config.yaml
translate: 0.12
scale: 2
lr: 0.0098
epochs: 4.3
Rows from block 4, named by matrix and row number. Rows with one number belong to one channel. Each number is 50 + 15 x the weight over its row's rms, rounded and kept within 0 to 99. All counts start at 0. After the name is the row's rms in percent of the matrix's.
# convs0: first 3x3 conv (model.mid.0.convs.0.weight, 192x192x3x3), inputs 152-159, a 3x3 kernel for each
# convs1: second 3x3 conv (model.mid.0.convs.1.weight, 192x192x3x3, transposed), outputs 152-159, a 3x3 kernel for each
convs0.81 100:36 40 58 33 60 53 41 51 41 64 62 48 86 60 46 48 51 55 30 10 56 41 42 33 51 61 58 53 71 99 47 73 85 75 89 60 46 46 55 67 59 48 55 64 61 78 62 57 39 60 45 42 17 15 51 48 56 51 51 71 27 57 67 74 72 53 75 38 19 52 18 37
convs0.82 098:47 49 71 36 36 44 38 40 28 56 47 26 17 46 47 58 65 60 55 32 07 43 40 25 42 41 34 53 54 76 45 52 53 39 60 76 52 57 42 32 51 70 48 68 62 57 62 53 63 77 75 84 39 43 63 60 41 58 42 50 72 46 52 52 64 63 65 50 23 33 56 42
convs0.83 101:67 44 50 61 61 48 59 57 54 29 41 66 82 37 79 88 68 52 37 30 52 47 58 58 50 50 52 41 47 55 42 43 37 32 44 26 62 39 37 57 51 44 31 11 57 55 38 32 51 57 55 59 62 39 57 56 53 65 42 37 38 77 72 56 42 51 34 47 59 33 61 65
convs0.84 124:43 45 45 42 46 40 52 47 42 61 55 66 46 38 43 47 53 52 07 30 22 17 45 34 09 22 24 57 47 57 43 50 50 58 66 63 60 66 53 55 57 61 57 54 60 50 43 65 59 41 72 65 60 76 31 49 36 44 49 43 41 56 54 25 39 40 44 58 52 30 48 48
convs0.85 101:56 44 36 32 23 49 50 46 47 62 60 54 62 63 45 58 77 76 72 60 39 78 41 36 43 11 43 35 36 35 55 51 35 20 42 80 70 68 63 46 64 96 18 32 51 27 51 63 60 63 71 30 27 76 80 59 45 39 30 16 58 78 45 46 45 71 59 33 56 52 25 52
convs0.86 097:61 46 47 64 39 54 62 36 74 16 12 32 51 37 35 52 72 49 52 43 49 52 44 50 38 39 32 68 58 58 61 58 68 63 64 61 42 30 37 58 44 67 39 49 59 43 34 47 62 73 56 51 52 47 48 31 42 69 33 52 82 75 61 64 50 89 45 32 74 44 31 71
convs0.87 106:29 24 58 20 46 61 04 36 30 42 64 61 33 43 57 44 45 41 32 34 63 48 55 48 54 15 20 21 52 54 32 64 47 41 28 40 88 61 47 71 49 50 85 63 65 44 49 51 82 51 36 62 70 46 54 68 40 60 26 52 69 69 84 43 70 46 71 63 54 83 73 74
convs0.88 107:57 56 66 47 60 61 36 41 44 74 46 72 67 35 37 27 12 08 63 76 53 45 66 51 46 36 39 62 26 41 52 41 42 49 40 53 45 47 47 30 54 74 56 61 76 52 43 34 53 56 55 73 54 48 42 53 55 34 54 72 46 74 65 47 67 46 37 62 54 22 54 64
convs0.89 104:41 36 55 53 60 42 28 56 42 59 50 74 42 16 68 51 34 87 03 31 31 31 61 56 37 60 65 42 25 67 45 52 50 64 61 68 57 55 58 62 49 44 71 59 37 79 70 83 64 46 58 54 29 75 47 55 13 60 43 34 60 24 42 50 51 37 37 54 42 47 30 26
convs0.90 102:32 46 68 36 67 32 54 58 52 91 75 75 74 44 57 17 18 45 65 49 64 35 53 55 21 50 42 53 61 39 57 47 45 39 39 29 37 57 38 41 63 63 41 41 74 53 43 31 59 45 28 61 45 53 26 40 50 07 46 51 43 40 59 60 62 50 53 60 39 57 56 51
convs0.91 103:54 34 34 39 48 15 41 59 67 59 52 60 56 59 75 53 73 79 69 62 59 49 54 36 41 56 37 55 42 41 63 43 40 55 57 53 56 58 76 40 37 54 63 65 78 48 24 36 62 43 42 72 66 86 63 58 50 59 71 40 37 59 28 41 44 41 30 57 66 14 29 24
convs0.92 095:75 46 59 69 50 68 55 53 48 25 42 62 53 55 63 49 60 57 30 18 39 66 35 19 65 54 48 61 55 58 23 46 40 61 68 51 42 35 35 45 31 22 56 22 40 53 71 40 51 53 54 47 44 49 69 23 39 61 60 52 62 74 91 32 13 40 66 47 62 62 36 43
convs0.93 099:51 52 61 57 52 65 45 49 82 47 50 45 34 56 44 32 22 52 31 34 72 55 47 17 33 48 51 41 64 69 27 20 77 39 30 58 42 24 21 46 37 37 62 72 51 65 45 77 55 44 65 51 55 57 47 61 60 26 24 65 51 40 52 46 41 63 48 51 67 54 59 35
convs0.94 104:76 58 35 73 71 34 56 58 44 50 53 56 25 50 68 35 41 59 53 43 30 89 62 67 80 86 77 39 56 62 68 76 68 58 66 54 45 42 17 55 39 39 69 65 50 41 41 32 30 37 44 25 33 44 47 56 59 35 50 80 78 52 56 70 63 36 46 16 22 64 50 39
convs0.95 098:63 85 64 49 66 32 68 35 21 36 42 43 44 29 59 36 43 44 95 83 74 53 39 63 67 47 37 57 51 61 60 61 45 40 52 41 32 46 27 35 56 53 44 39 44 14 33 39 22 22 40 19 42 45 62 43 50 58 60 68 68 74 66 54 64 65 53 69 38 54 67 62
convs0.96 104:67 37 37 51 38 24 52 37 59 11 53 72 16 64 86 26 46 70 52 37 81 42 24 74 57 43 79 51 67 46 68 54 46 73 49 31 60 40 41 70 48 58 62 41 55 66 55 47 64 50 52 44 48 58 45 44 74 53 53 47 49 35 08 35 34 44 41 38 66 31 46 71
convs0.97 098:58 31 44 37 40 68 47 61 74 46 54 34 48 45 41 49 16 53 47 61 69 26 60 52 42 46 61 54 44 53 54 40 36 56 45 55 45 48 65 44 55 67 57 61 51 67 57 42 65 49 39 74 67 30 53 46 36 44 62 46 53 63 50 72 57 62 48 27 76 60 58 63
convs0.98 097:46 49 57 44 46 69 32 32 65 26 27 44 44 29 47 55 42 51 91 65 46 45 64 61 64 43 69 61 36 44 60 39 41 46 53 57 43 42 34 54 48 30 42 46 37 27 39 56 44 55 58 83 74 72 38 49 54 45 36 48 25 21 39 68 45 52 36 45 47 47 66 28
convs0.99 102:40 58 91 44 60 58 53 59 34 48 24 34 65 53 37 58 53 49 30 49 53 49 57 62 29 46 69 77 50 38 54 55 42 61 74 61 35 34 47 49 44 57 50 60 39 69 69 57 48 77 55 53 46 38 65 54 46 57 62 51 45 50 68 61 80 38 50 46 04 70 76 18
convs0.100 097:47 41 54 51 38 45 60 50 49 57 42 48 60 74 50 64 54 11 63 55 59 60 65 33 77 66 41 41 67 65 39 63 65 61 80 82 74 61 61 78 45 30 76 30 37 42 50 55 53 50 32 62 49 10 56 47 46 56 38 32 39 50 78 64 70 56 28 60 46 21 24 45
convs0.101 102:24 42 53 44 48 54 51 59 33 42 31 63 40 36 63 62 79 84 72 82 83 42 75 66 44 59 42 41 47 47 64 69 54 41 71 82 38 64 67 38 47 48 41 47 50 66 39 36 58 44 54 59 70 75 70 41 63 58 59 33 24 23 47 58 38 25 50 44 52 54 72 53
convs0.102 098:70 45 72 72 44 45 70 56 41 50 58 25 43 70 45 39 40 43 47 61 61 58 46 39 79 62 70 44 25 35 40 19 31 57 38 68 63 84 64 36 78 73 40 76 52 44 47 29 37 49 58 55 33 59 59 27 41 45 22 25 74 59 47 07 39 34 24 56 66 44 66 54
convs1.81 100:54 50 55 58 39 45 33 30 32 44 54 58 43 56 21 47 33 34 46 38 49 58 60 68 45 75 86 43 24 24 51 41 51 21 12 31 45 40 36 53 39 19 48 41 23 73 50 44 53 36 60 21 38 47 30 27 49 57 60 48 66 63 62 34 75 60 69 72 32 42 24 22
convs1.82 091:81 85 62 60 61 65 45 63 67 80 61 51 65 44 73 58 33 52 35 23 31 33 44 45 85 73 49 32 55 66 54 42 41 37 40 61 26 28 53 25 39 71 85 41 65 62 62 64 36 18 18 45 35 56 60 56 38 46 42 43 60 63 71 54 30 42 72 34 31 61 40 51
convs1.83 094:60 54 40 63 50 31 42 66 13 33 26 26 31 46 14 21 57 78 49 71 59 33 42 45 41 34 49 81 68 54 73 49 44 65 43 58 50 70 65 58 41 34 46 43 27 53 43 45 65 44 61 66 49 40 50 46 75 77 54 67 68 47 69 46 55 55 34 60 69 43 57 48
convs1.84 196:21 35 29 29 43 40 44 47 42 62 53 51 64 57 50 56 54 31 61 65 41 63 59 47 57 39 30 36 45 69 46 56 66 47 41 33 26 45 41 33 46 56 32 37 58 72 69 73 51 48 49 45 46 59 27 30 32 52 37 27 53 54 45 57 57 46 72 51 38 64 47 40
convs1.85 099:34 40 31 49 52 47 81 38 24 50 35 41 57 44 34 51 36 46 36 51 32 59 52 37 47 50 19 48 62 74 60 64 61 64 49 59 39 47 45 25 29 42 45 29 55 44 64 59 59 47 64 42 56 84 51 41 37 65 58 55 39 40 21 64 68 37 55 52 36 22 34 48
convs1.86 102:45 58 24 41 42 12 63 51 28 46 35 41 57 64 65 63 81 87 69 57 63 49 63 53 48 40 29 29 40 69 36 34 53 46 36 45 40 48 53 30 48 49 49 51 63 53 32 54 57 33 06 37 60 38 39 27 10 53 62 33 54 71 32 26 57 63 52 59 54 72 61 51
convs1.87 112:69 60 73 51 43 63 45 69 56 59 49 55 56 59 46 36 47 54 52 50 52 40 50 60 33 55 59 63 99 70 35 57 76 58 64 83 16 41 45 20 34 18 44 43 20 59 40 29 46 30 25 31 39 67 53 45 69 66 54 54 87 34 80 44 45 49 58 57 39 51 44 47
convs1.88 118:62 44 66 54 60 46 38 52 64 64 55 67 36 46 27 40 55 36 41 38 41 54 36 47 54 22 25 17 43 35 18 34 47 51 55 40 34 39 46 23 46 34 62 60 28 64 37 32 63 51 58 56 53 66 48 27 61 43 36 79 67 55 66 73 87 83 53 53 60 58 49 46
convs1.89 114:53 53 64 57 35 45 45 51 76 45 60 57 77 74 45 62 55 52 43 16 47 43 27 64 39 40 60 49 29 35 50 40 52 54 53 45 35 44 41 38 49 73 24 27 66 18 60 56 42 56 35 35 40 22 43 55 28 48 46 11 61 38 20 55 62 57 61 45 63 85 59 52
convs1.90 106:65 58 58 64 49 46 42 49 55 70 65 76 77 67 50 83 53 62 13 13 32 67 48 65 23 45 34 48 43 32 57 54 56 44 49 31 26 52 52 36 47 49 25 37 44 54 41 38 73 44 44 74 49 43 62 62 69 45 49 98 44 30 79 46 29 09 74 35 24 58 54 20
convs1.91 100:33 36 36 77 55 63 68 60 47 38 34 56 50 36 29 61 42 37 39 12 29 58 46 60 41 39 49 63 45 49 52 55 39 49 52 28 24 43 33 48 61 51 31 28 33 43 49 34 70 51 30 34 64 43 48 35 44 45 24 53 69 48 46 61 60 83 61 57 82 58 33 50
convs1.92 089:35 51 51 61 63 41 66 62 44 40 31 54 27 40 55 40 66 62 60 64 51 73 72 45 67 83 93 60 51 72 49 45 76 47 53 48 58 63 55 68 50 52 80 56 68 54 59 43 48 33 49 46 39 54 16 19 28 35 57 51 59 76 46 56 56 43 33 41 62 31 71 64
convs1.93 092:40 49 50 40 56 51 56 64 44 52 84 81 43 58 34 40 45 41 57 38 54 67 42 10 30 67 32 28 61 27 16 44 50 32 63 57 64 27 52 68 56 73 65 52 70 44 53 46 46 57 61 27 56 48 39 39 58 18 52 75 37 48 59 57 44 33 32 50 26 61 81 35
convs1.94 104:68 57 46 56 47 40 70 44 16 49 68 94 46 47 73 43 45 52 32 33 28 61 57 44 75 63 70 63 45 32 41 27 25 29 32 35 69 37 53 86 51 49 85 44 75 50 49 36 73 56 62 72 68 51 59 51 40 46 45 48 45 65 50 66 65 55 65 76 48 33 60 54
convs1.95 094:60 53 21 73 54 46 67 47 63 55 69 88 41 60 69 35 67 49 45 36 36 39 53 38 26 08 13 64 33 59 46 39 48 57 70 49 56 57 67 52 46 43 47 21 43 75 55 61 61 69 76 44 53 65 46 26 49 28 35 45 58 68 55 38 35 34 53 35 21 31 39 47
convs1.96 109:46 41 43 65 45 44 56 47 34 28 26 54 29 25 80 52 57 72 56 56 51 23 60 66 27 63 65 47 44 50 47 54 62 35 39 71 38 74 67 20 57 48 57 48 35 29 42 34 27 61 10 23 44 16 65 63 75 66 48 39 57 33 51 29 55 70 57 60 38 50 44 14
convs1.97 090:43 63 58 38 54 88 54 55 52 54 69 54 74 54 43 66 61 65 46 44 50 21 39 50 18 12 44 21 44 77 48 50 56 23 42 58 41 45 38 28 54 45 35 38 34 34 29 17 26 52 17 44 41 20 54 44 54 44 38 48 58 63 49 36 54 48 35 68 48 54 68 36
convs1.98 096:54 69 50 35 59 64 43 40 33 38 64 37 63 57 64 50 59 60 41 54 64 19 37 39 44 16 02 61 57 77 50 47 36 31 59 40 46 50 65 60 44 33 47 36 39 31 30 28 32 51 47 37 49 53 64 64 85 67 69 65 68 63 92 71 51 54 69 72 58 40 51 42
convs1.99 099:63 43 75 38 39 60 35 28 75 51 63 40 76 54 36 84 55 40 48 69 43 32 41 58 36 41 57 21 07 49 69 48 49 72 60 27 69 36 40 44 55 40 33 63 52 65 39 39 35 45 47 28 43 39 42 36 74 32 38 52 39 39 47 58 43 40 58 59 46 72 45 44
convs1.100 096:40 57 69 57 58 38 79 74 41 69 63 41 37 43 71 42 55 57 66 39 43 50 24 54 48 25 52 24 22 35 48 41 58 49 49 64 40 50 23 49 46 15 53 43 00 52 39 25 35 45 52 57 47 71 50 67 86 65 53 86 80 66 89 66 58 74 53 44 68 25 47 33
convs1.101 098:39 37 49 59 44 34 45 54 72 22 32 21 35 61 51 56 75 47 43 41 29 48 38 36 37 29 32 74 46 47 49 36 45 55 46 24 34 66 75 51 62 72 68 46 83 63 53 52 22 67 22 47 52 29 54 64 63 54 67 49 51 56 33 62 33 19 67 59 69 52 79 78
convs1.102 097:55 66 57 55 55 53 42 48 57 49 60 62 56 36 52 58 42 33 68 58 25 55 31 34 42 14 49 70 58 67 66 41 60 72 71 41 52 45 78 47 35 77 44 70 93 56 49 55 38 66 50 35 55 48 66 42 30 60 68 62 53 61 53 45 66 52 32 52 71 64 71 92